python train.py --hop_length=160 --targets=["last digit"] --stem="single"
Rows from block 3 of a small sound classifier, named by matrix and row number. Each number is 200 + 30 x the weight over its row's rms, rounded and kept within 0 to 999. All counts start at 0. After the name is the row's rms in percent of the matrix's.
After each channel's rows are labels from the 100 clips, of 14848, where the channel reaches its highest value: "top examples" is what is common among them; "lies over" is the class under the peak. Only what is clearly more common there than usual is listed. The data: strings of digits, spoken by a formant synthesiser in many voices. In brackets: how many of the 100.
# conv: pointwise conv (model.blocks.3.conv.weight, 192x192x1), inputs 0-63

conv.18,095,273,151,148,236,174,198,200,198,186,189,208,189,182,165,241,207,166,175,180,120,253,201,217,172,226,154,243,191,125,224,156,231,179,211,170,189,190,201,164,189,152,228,214,176,191,173,176,212,246,152,213,173,254,149,207,187,172,198,191,150,280,178,263,142
top examples: "four" (59); clipping (40); first digit: four (30)
lies over: /ɔ/ (51)

conv.162,103,161,177,276,184,244,221,213,173,211,225,244,204,156,144,215,208,170,261,176,227,256,180,211,213,210,189,145,133,196,174,161,171,252,208,168,193,162,221,219,184,184,153,194,205,205,177,181,217,150,282,219,193,204,181,167,190,199,146,188,169,282,182,201,198
top examples: "zero" (72); first digit: zero (28); clipping (27)
lies over: /ɪ/ (55); /k/ (25)

conv.53,107,192,163,207,166,205,146,192,212,179,255,187,213,201,176,212,181,196,208,217,264,204,184,192,175,239,168,240,172,207,209,263,162,165,223,145,185,196,150,182,275,218,158,214,174,218,146,257,195,182,150,193,191,169,201,215,272,227,210,191,230,239,215,184,191
top examples: "four" (85); voice: deep voice (54); first digit: four (39); last digit: four (27)
lies over: /ɹ/ (92)

conv.93,096,188,222,211,173,160,195,178,210,131,215,230,216,120,202,186,162,185,185,199,277,196,209,215,222,261,165,231,198,189,179,212,229,136,204,205,152,160,181,255,236,174,176,210,210,166,181,239,202,189,171,167,145,155,195,248,170,234,258,233,232,245,209,182,196
top examples: "nine" (81); first digit: nine (45)
lies over: /n/ (77)

conv.100,109,190,162,159,205,165,229,137,170,154,184,225,220,193,189,189,263,155,198,217,208,170,199,203,172,198,208,213,145,237,181,181,157,191,196,213,230,186,215,223,185,159,177,160,200,238,244,205,182,185,249,181,190,215,209,192,217,207,150,271,177,208,227,186,201
top examples: voice: child-like voice (82); "zero" (80); first digit: zero (29); last digit: zero (26)
lies over: /ɹ/ (64); /ɪ/ (33)

conv.3,111,224,227,182,200,198,208,199,223,229,213,216,142,195,201,265,259,206,210,207,227,213,207,200,221,194,169,177,176,206,210,174,200,194,190,180,203,188,204,229,196,180,180,211,219,214,173,213,268,227,228,165,201,270,188,241,156,190,243,215,185,295,216,179,219
top examples: "nine" (69); number of digits: 5 (42); last digit: nine (26)
lies over: /n/ (62)

conv.17,092,162,239,186,183,174,164,187,217,182,213,182,210,182,198,165,162,135,198,198,199,172,238,203,215,204,152,167,258,150,210,198,229,187,202,189,224,196,142,212,198,198,219,244,208,208,194,211,192,226,216,247,194,229,219,245,211,223,207,157,239,188,219,185,151
top examples: clipping (69); "seven" (53)
lies over: /ɛ/ (47); /ɪ/ (39)

conv.181,100,183,207,196,181,167,233,155,193,186,222,181,202,156,191,178,201,159,198,235,184,219,210,194,177,249,205,185,145,204,261,226,252,197,215,185,161,164,159,160,188,201,274,165,202,195,195,190,216,182,142,141,220,239,206,194,165,234,198,182,183,196,179,199,244
top examples: "six" (79); clipping (46); last digit: six (46); muffled (low-pass) (36)
lies over: /k/ (64); /ɹ/ (32)

conv.190,098,217,206,222,223,210,208,139,181,200,216,183,189,177,198,197,211,208,216,214,230,205,242,274,180,217,199,174,179,171,210,205,210,210,188,234,227,200,168,196,197,185,214,211,183,179,191,199,222,197,252,233,213,191,155,210,238,183,183,213,191,234,183,211,225
top examples: "six" (57); clipping (31); last digit: six (26)
lies over: /s/ (39); /n/ (26)

conv.126,101,167,216,151,187,193,162,222,213,227,169,198,181,284,210,210,188,186,189,247,244,248,205,187,175,202,182,151,213,217,173,196,160,197,233,230,243,222,195,233,217,182,137,194,174,158,176,207,220,251,213,205,220,206,188,183,193,220,179,201,190,172,205,237,189
top examples: "three" (100); first digit: three (49); last digit: three (44)
lies over: /ɹ/ (83)

conv.99,097,208,237,207,187,228,200,199,256,228,126,145,205,209,227,245,190,168,240,152,187,173,214,183,200,223,205,209,186,197,174,156,195,244,156,106,193,224,218,168,196,216,206,183,193,190,222,194,211,182,222,216,126,232,199,229,202,174,215,131,171,184,230,164,189
top examples: voice: child-like voice (56); "zero" (54); clipping (30)
lies over: /ɪ/ (51); /aɪ/ (28)

conv.160,099,195,171,208,202,253,206,216,198,162,225,197,207,142,151,183,226,167,205,162,232,205,219,221,163,239,178,220,192,171,161,163,140,174,172,201,228,186,219,152,206,199,237,234,164,181,179,172,192,186,252,221,164,231,208,232,222,198,201,221,173,228,152,196,196
top examples: "zero" (70); last digit: zero (33); thin (high-pass) (32); clipping (27)
lies over: /ɹ/ (32); /ɪ/ (27)

conv.46,101,249,210,305,165,210,154,166,191,249,185,196,136,250,247,180,182,192,204,183,223,182,208,195,215,191,182,214,164,244,163,196,224,192,181,220,150,239,209,185,192,174,183,145,233,229,255,202,190,175,247,225,210,199,149,166,197,186,197,161,188,227,190,221,173
top examples: "three" (55); last digit: three (30)
lies over: /i/ (42)

conv.189,091,158,233,223,223,247,173,248,200,185,172,215,215,207,202,222,232,162,204,219,188,152,202,255,176,236,185,183,227,169,154,224,215,211,187,201,230,266,197,189,195,221,232,211,128,186,197,181,171,197,198,211,184,208,230,197,229,211,180,183,249,192,225,181,197
top examples: clipping (87); "five" (72); last digit: five (33); first digit: five (31)
lies over: /f/ (87)

conv.59,094,184,168,257,210,183,189,190,202,213,223,272,193,235,187,189,203,190,199,174,187,185,208,178,198,220,221,190,196,224,117,179,160,256,175,236,160,158,190,177,180,175,200,189,209,212,234,228,226,180,164,177,188,290,211,193,195,178,206,169,235,169,202,239,178
top examples: "seven" (79); last digit: seven (55); first digit: seven (37)
lies over: /v/ (75)

conv.51,105,200,222,179,199,196,237,219,184,142,144,205,186,163,156,222,189,151,154,221,239,209,184,217,192,145,180,144,216,184,194,191,192,213,241,202,179,128,186,252,154,230,206,232,157,182,261,172,196,209,225,214,199,204,217,194,236,211,197,215,170,149,208,204,188
top examples: voice: child-like voice (93); "zero" (85); number of digits: 5 (41); first digit: zero (38)
lies over: /ɪ/ (84)

conv.105,101,227,196,172,159,191,170,186,177,230,206,211,237,151,208,248,190,172,149,205,200,224,251,232,211,198,225,187,205,195,192,174,172,209,223,176,191,191,189,230,194,197,143,203,148,189,207,193,189,151,193,209,227,215,178,222,169,237,183,268,188,224,188,193,192
top examples: "five" (89); clipping (86); first digit: five (43); last digit: five (42)
lies over: /aɪ/ (89)

conv.168,097,204,221,213,222,191,192,209,188,236,167,173,209,194,232,157,185,185,162,178,164,186,230,173,165,200,233,176,211,234,261,174,163,259,260,252,179,210,245,152,163,248,150,234,175,161,204,194,203,240,165,171,150,177,252,170,162,224,227,215,183,168,201,173,206
top examples: "one" (94); first digit: one (40)
lies over: /n/ (78)

conv.91,108,207,229,211,185,173,189,227,184,168,166,226,206,186,218,224,185,195,181,190,246,162,180,181,214,169,151,186,186,225,209,209,178,261,222,254,201,152,207,229,211,201,218,148,154,194,173,206,168,235,172,221,250,245,190,199,197,200,221,164,251,138,158,216,146
top examples: "four" (83); first digit: four (37)
lies over: /f/ (91)

conv.130,095,165,155,215,171,216,182,179,193,154,218,124,196,197,164,210,139,167,209,198,212,186,222,206,208,135,188,180,235,200,150,330,213,213,179,138,177,217,158,195,211,165,187,159,155,216,196,153,217,212,186,162,202,150,253,191,104,209,184,197,198,173,208,170,263
top examples: "six" (67); last digit: six (28)
lies over: /k/ (51); /ɛ/ (28)

conv.60,103,202,188,185,182,214,204,205,180,226,144,162,216,193,176,246,213,198,238,224,248,195,195,181,164,155,299,240,222,250,176,250,248,215,239,193,202,146,209,181,190,166,150,147,146,199,221,225,202,236,182,229,184,178,248,208,248,208,195,197,217,201,109,221,179
top examples: "eight" (88); reverberation (84); last digit: eight (41); clipping (39)
lies over: /t/ (98)

conv.42,103,118,242,184,239,201,217,148,209,135,171,158,179,198,178,191,168,205,218,218,191,183,175,221,203,236,210,194,182,200,185,224,193,193,208,174,184,222,179,179,173,194,203,240,252,198,187,245,222,164,193,190,255,199,170,225,241,192,211,236,219,170,232,228,189
top examples: "seven" (76); thin (high-pass) (31); first digit: seven (31)
lies over: /v/ (74); /t/ (25)

conv.172,092,171,235,169,164,260,234,215,226,244,217,207,242,184,190,254,163,212,188,270,203,234,232,188,199,190,232,177,222,225,188,163,199,229,246,219,172,190,186,193,193,252,181,188,183,201,182,225,238,230,203,206,201,222,232,189,175,208,145,215,131,165,199,189,186
top examples: "three" (76); first digit: three (35)
lies over: /s/ (33); /f/ (25)

conv.28,097,197,150,208,188,205,190,180,208,217,203,227,225,231,198,194,224,218,219,231,174,181,208,202,191,190,203,233,216,197,190,182,156,201,179,178,201,212,145,170,241,169,178,152,292,235,231,264,217,176,160,247,164,199,214,199,182,197,197,203,211,183,196,214,196
top examples: "seven" (57); clipping (39)
lies over: /v/ (49); /t/ (43)

conv.152,105,206,187,198,184,166,128,207,226,184,196,181,220,187,178,216,195,244,209,197,235,184,175,199,173,161,238,178,195,245,215,172,249,157,241,278,170,170,181,187,197,241,247,176,223,195,210,187,146,224,178,168,191,235,214,217,221,222,201,176,170,243,158,224,143
top examples: voice: child-like voice (66); "four" (62); last digit: four (30)
lies over: /ɔ/ (49); /n/ (29)

conv.165,102,227,184,185,172,213,204,217,253,173,204,189,174,179,169,197,190,190,209,235,183,168,141,173,211,233,188,176,181,246,172,216,129,174,144,219,216,190,195,194,207,206,186,212,216,220,244,236,183,195,192,216,155,251,161,180,206,177,203,214,203,169,183,268,187
top examples: reverberation (62); clipping (50)
lies over: /f/ (26)

conv.175,093,182,172,209,225,177,201,177,224,173,206,212,187,187,165,214,189,162,231,179,221,233,218,252,196,179,245,154,194,191,135,208,190,197,187,206,211,167,221,158,206,210,156,220,211,213,213,183,194,205,222,241,137,173,227,218,135,178,153,197,154,172,158,217,239
top examples: "seven" (59); "five" (52); last digit: seven (33); last digit: five (25)
lies over: /ɛ/ (44); /aɪ/ (36)

conv.96,098,227,214,161,243,223,207,166,245,200,202,198,230,195,225,167,233,263,244,198,179,216,175,162,195,166,169,223,200,241,184,210,185,144,172,241,117,202,151,197,213,278,158,164,176,154,216,230,201,205,212,214,209,256,202,198,173,202,154,153,190,186,141,226,187
top examples: "four" (95); voice: child-like voice (71); last digit: four (43); first digit: four (40)
lies over: /ɹ/ (56); /ɔ/ (39)

conv.87,101,209,113,239,222,180,211,165,157,197,192,203,198,187,195,217,208,195,211,235,196,230,209,153,148,188,211,181,193,252,186,189,159,199,209,126,217,238,218,224,158,197,208,180,156,170,180,204,191,196,181,179,181,197,175,212,230,196,209,263,209,192,219,190,230
top examples: "two" (73); last digit: two (50); clipping (45); first digit: two (31)
lies over: silence (91)

conv.27,100,151,185,147,219,222,229,146,170,232,203,254,165,255,232,223,213,206,211,195,215,183,258,187,199,157,209,205,200,196,236,240,193,151,231,241,195,182,190,254,185,169,163,197,205,201,172,197,171,210,160,196,193,197,250,163,155,208,228,223,203,278,161,182,194
top examples: "one" (95); first digit: one (34); last digit: one (32)
lies over: /w/ (92)

conv.75,110,189,238,219,178,191,205,212,197,226,205,191,180,150,217,219,191,209,235,168,204,200,160,183,168,152,245,212,177,195,206,115,253,219,226,214,191,222,181,153,185,190,237,207,229,188,216,202,189,224,177,151,198,197,210,196,202,205,192,194,137,261,190,154,173
top examples: "five" (70); first digit: five (31); muffled (low-pass) (30)
lies over: /aɪ/ (69)

conv.177,102,211,183,189,167,223,164,191,210,230,213,207,174,238,226,141,176,168,218,186,219,223,178,224,165,201,231,190,195,232,149,230,235,203,131,240,182,164,221,249,201,209,189,205,231,197,185,199,179,252,187,232,175,206,223,178,164,190,177,208,151,163,233,169,239
top examples: "five" (70); voice: child-like voice (53)
lies over: /aɪ/ (98)

conv.19,094,210,184,180,256,205,257,220,156,158,212,214,259,202,223,209,189,193,227,127,152,183,182,220,233,182,175,210,216,95,197,233,141,152,212,219,201,219,147,177,236,122,211,200,184,167,185,208,209,209,185,233,124,215,143,237,194,213,250,189,201,176,206,234,172
top examples: "five" (98); first digit: five (38); last digit: five (34)
lies over: /f/ (98)

conv.178,097,211,167,235,232,216,164,169,107,213,207,218,191,155,219,202,264,207,196,197,156,161,191,193,208,222,194,200,192,177,186,203,211,206,242,196,188,229,202,206,184,152,192,176,162,187,175,147,199,225,195,168,228,158,182,174,187,160,178,183,202,220,187,172,168
top examples: voice: child-like voice (91); "nine" (56); "five" (52); first digit: five (27)
lies over: /aɪ/ (91)

conv.108,097,223,213,153,194,205,183,240,192,217,137,176,220,196,205,219,142,225,171,245,148,213,198,247,151,193,218,153,181,148,164,228,256,270,210,187,167,197,196,224,208,200,181,217,192,195,198,178,220,167,223,205,192,127,233,218,233,202,179,208,142,167,191,197,184
top examples: clipping (91); "five" (66); last digit: five (34); first digit: five (26)
lies over: /aɪ/ (60); /ɔ/ (28)

conv.15,101,199,231,212,216,171,208,137,187,200,179,188,199,181,200,235,196,122,201,171,177,221,211,201,210,177,215,188,207,141,234,227,213,169,164,175,231,151,219,204,203,154,262,244,226,154,237,181,161,214,199,164,237,160,210,229,194,226,226,189,192,158,232,159,239
top examples: "five" (79); clipping (64); first digit: five (38); last digit: five (32)
lies over: /aɪ/ (80)

conv.64,112,165,234,162,197,235,158,171,180,223,234,179,159,245,186,187,222,205,211,181,246,188,224,195,208,201,179,195,188,205,203,91,194,168,162,174,181,233,276,173,189,158,205,191,227,182,224,201,167,211,170,168,203,190,197,192,189,185,181,211,157,193,178,207,246
top examples: mains hum (33); clipping (25)
lies over: /t/ (29)

conv.101,099,170,150,226,180,190,176,154,210,187,180,193,245,250,184,179,195,231,194,206,193,227,209,157,176,184,214,188,249,186,204,180,197,228,190,179,175,204,238,160,201,225,176,199,266,232,238,246,229,189,135,159,216,185,235,175,190,154,171,214,194,195,211,203,193
top examples: "three" (59); clipping (35); last digit: three (35)
lies over: /t/ (67); /i/ (33)

conv.54,099,186,215,188,155,197,200,182,173,183,228,212,231,181,191,219,245,192,139,190,240,231,192,228,239,190,181,180,168,213,200,161,240,219,204,205,202,201,176,203,217,239,202,256,148,164,179,191,181,207,191,242,201,208,236,249,220,174,195,191,259,149,215,200,191
top examples: "two" (65); last digit: two (50); clipping (42); first digit: two (28)
lies over: /t/ (72)

conv.151,106,199,202,162,196,251,213,162,236,178,192,187,167,216,162,201,186,192,197,209,209,193,184,212,189,225,164,227,217,173,176,165,165,255,203,175,184,262,217,192,155,228,159,204,207,269,181,193,224,177,176,176,226,201,180,227,182,188,171,207,222,170,187,223,161
top examples: "eight" (95); first digit: eight (39)
lies over: /t/ (99)

conv.146,102,224,178,221,169,176,199,171,188,246,253,199,180,182,228,218,177,229,230,204,214,219,206,269,177,197,224,199,201,227,189,268,222,153,156,175,227,183,198,196,226,264,182,199,204,198,175,217,193,165,186,237,183,204,208,207,208,174,164,195,224,173,196,217,171
top examples: reverberation (81); "four" (54); "zero" (53); clipping (32)
lies over: /s/ (58)

conv.61,092,198,198,202,187,182,236,191,184,237,172,176,216,181,186,128,144,193,222,252,164,197,206,147,223,171,197,151,223,234,180,159,160,193,203,175,177,269,235,189,201,188,206,190,176,200,290,226,189,189,209,192,189,207,203,224,175,281,189,217,192,280,229,188,203
top examples: "six" (85); first digit: six (42); clipping (28); last digit: six (26)
lies over: /k/ (80)

conv.170,103,208,171,220,191,218,200,241,192,196,236,204,183,190,188,215,203,196,167,185,210,186,190,168,188,167,178,209,316,196,189,220,227,220,188,211,166,199,173,211,222,204,229,191,261,157,229,190,186,246,209,184,138,195,231,162,197,265,168,250,207,218,223,175,196
top examples: "zero" (76); clipping (53)
lies over: /ɪ/ (83)

conv.139,107,144,203,186,194,239,251,224,170,221,205,224,237,185,220,207,221,218,207,153,205,161,225,209,172,157,184,239,235,259,259,188,256,198,159,224,177,230,128,179,227,206,221,220,177,233,195,182,212,176,151,226,184,168,198,214,151,219,214,155,180,172,209,177,188
top examples: "five" (54)
lies over: /aɪ/ (40); /ɹ/ (38)

conv.77,104,257,176,226,244,219,172,191,198,171,145,196,174,213,166,178,163,214,241,207,254,186,179,222,201,248,280,191,183,182,201,195,164,260,154,128,218,174,179,166,152,144,168,195,211,186,164,190,248,196,205,171,226,217,269,190,211,195,168,191,222,179,180,200,193
top examples: voice: child-like voice (59); "five" (55); last digit: five (26)
lies over: /aɪ/ (76)

conv.33,103,191,258,201,195,181,254,207,264,191,207,184,169,204,191,206,149,199,166,219,236,148,235,176,186,178,203,170,166,187,227,258,152,190,197,240,236,195,200,211,215,178,130,225,142,206,209,164,198,260,238,204,190,227,192,187,155,182,214,204,215,201,140,222,206
top examples: "three" (55)
lies over: /aɪ/ (37); /ɹ/ (32)

conv.150,104,167,164,180,145,239,206,236,165,256,203,211,171,235,244,207,207,171,202,203,207,193,217,226,173,232,229,192,179,248,225,207,218,215,173,177,197,224,172,167,197,183,155,180,218,234,224,210,186,231,196,194,229,195,196,212,205,217,196,225,189,163,123,206,166
top examples: "three" (96); last digit: three (56); first digit: three (51)
lies over: /ɹ/ (95)

conv.129,098,170,200,199,236,173,221,212,154,212,278,203,219,201,168,195,165,241,220,193,189,214,241,250,244,202,214,173,182,187,166,200,126,183,168,141,217,192,157,173,162,212,189,205,182,208,177,189,216,163,206,195,152,203,163,204,182,153,148,213,278,242,160,281,189
top examples: number of digits: 5 (45); clipping (33)
lies over: /s/ (30)

conv.71,096,296,214,193,225,199,198,181,203,209,169,204,161,249,186,205,139,202,167,185,191,230,245,171,188,226,194,200,174,223,189,171,175,192,225,252,210,185,207,251,254,232,209,239,200,226,159,193,160,222,167,224,216,172,196,157,228,132,192,217,220,197,149,193,185
top examples: "three" (59); voice: child-like voice (54); last digit: three (39); first digit: three (30)
lies over: /aɪ/ (44); /ɹ/ (25)

conv.144,093,205,191,181,184,190,213,190,190,184,205,205,213,236,182,223,233,218,213,193,178,201,197,156,207,165,132,237,257,169,246,188,212,257,177,232,224,183,156,179,198,188,234,232,182,190,169,191,193,175,194,211,256,208,226,180,154,221,178,215,226,198,390,203,222
top examples: "zero" (78); last digit: zero (32); first digit: zero (26)
lies over: /ɹ/ (72)

conv.57,099,210,206,271,179,176,191,168,192,214,228,208,208,203,213,140,175,152,165,214,216,166,161,160,193,180,201,188,270,184,166,194,185,231,209,161,131,196,193,218,169,165,198,209,254,207,248,232,206,224,204,172,188,171,211,149,218,230,197,253,147,205,251,189,216
top examples: "zero" (71); voice: high voice (59); last digit: zero (42); clipping (36)
lies over: /ɪ/ (78)

conv.11,100,210,186,233,230,210,209,202,169,200,219,201,219,192,229,172,157,245,190,252,141,229,181,226,191,174,195,182,194,198,241,197,186,189,174,266,175,201,157,193,167,193,246,181,209,242,163,222,202,171,217,205,208,203,165,196,186,200,204,230,168,193,162,211,241
top examples: number of digits: 5 (42); clipping (37)
lies over: /s/ (49); /f/ (38)

conv.145,097,194,179,214,177,221,174,199,187,207,239,197,187,181,197,146,183,225,207,149,190,187,213,222,185,232,259,189,168,198,195,175,221,205,221,186,212,188,246,189,226,164,232,231,184,142,177,147,232,180,224,212,194,253,230,236,195,225,236,176,302,165,146,191,253
top examples: "nine" (73); first digit: nine (49); mains hum (31); whispered (26)
lies over: /n/ (71)

conv.1,097,206,214,196,184,216,172,169,196,234,189,226,156,175,194,157,179,211,190,162,230,164,223,242,267,222,258,192,219,184,248,194,195,224,208,178,175,185,205,263,200,214,182,249,220,178,227,202,205,230,227,191,163,200,256,190,169,193,210,152,178,124,282,229,195
top examples: clipping (37)
lies over: /t/ (39)

conv.12,105,288,252,191,185,156,184,161,236,180,228,178,159,184,237,175,219,189,214,243,177,205,211,167,196,212,157,175,261,242,192,160,216,162,197,280,214,192,176,220,251,229,183,221,204,209,178,174,206,187,237,202,257,215,204,230,277,219,196,172,208,258,210,231,205
top examples: "nine" (99); first digit: nine (42); clipping (38); last digit: nine (36)
lies over: /n/ (59); /aɪ/ (40)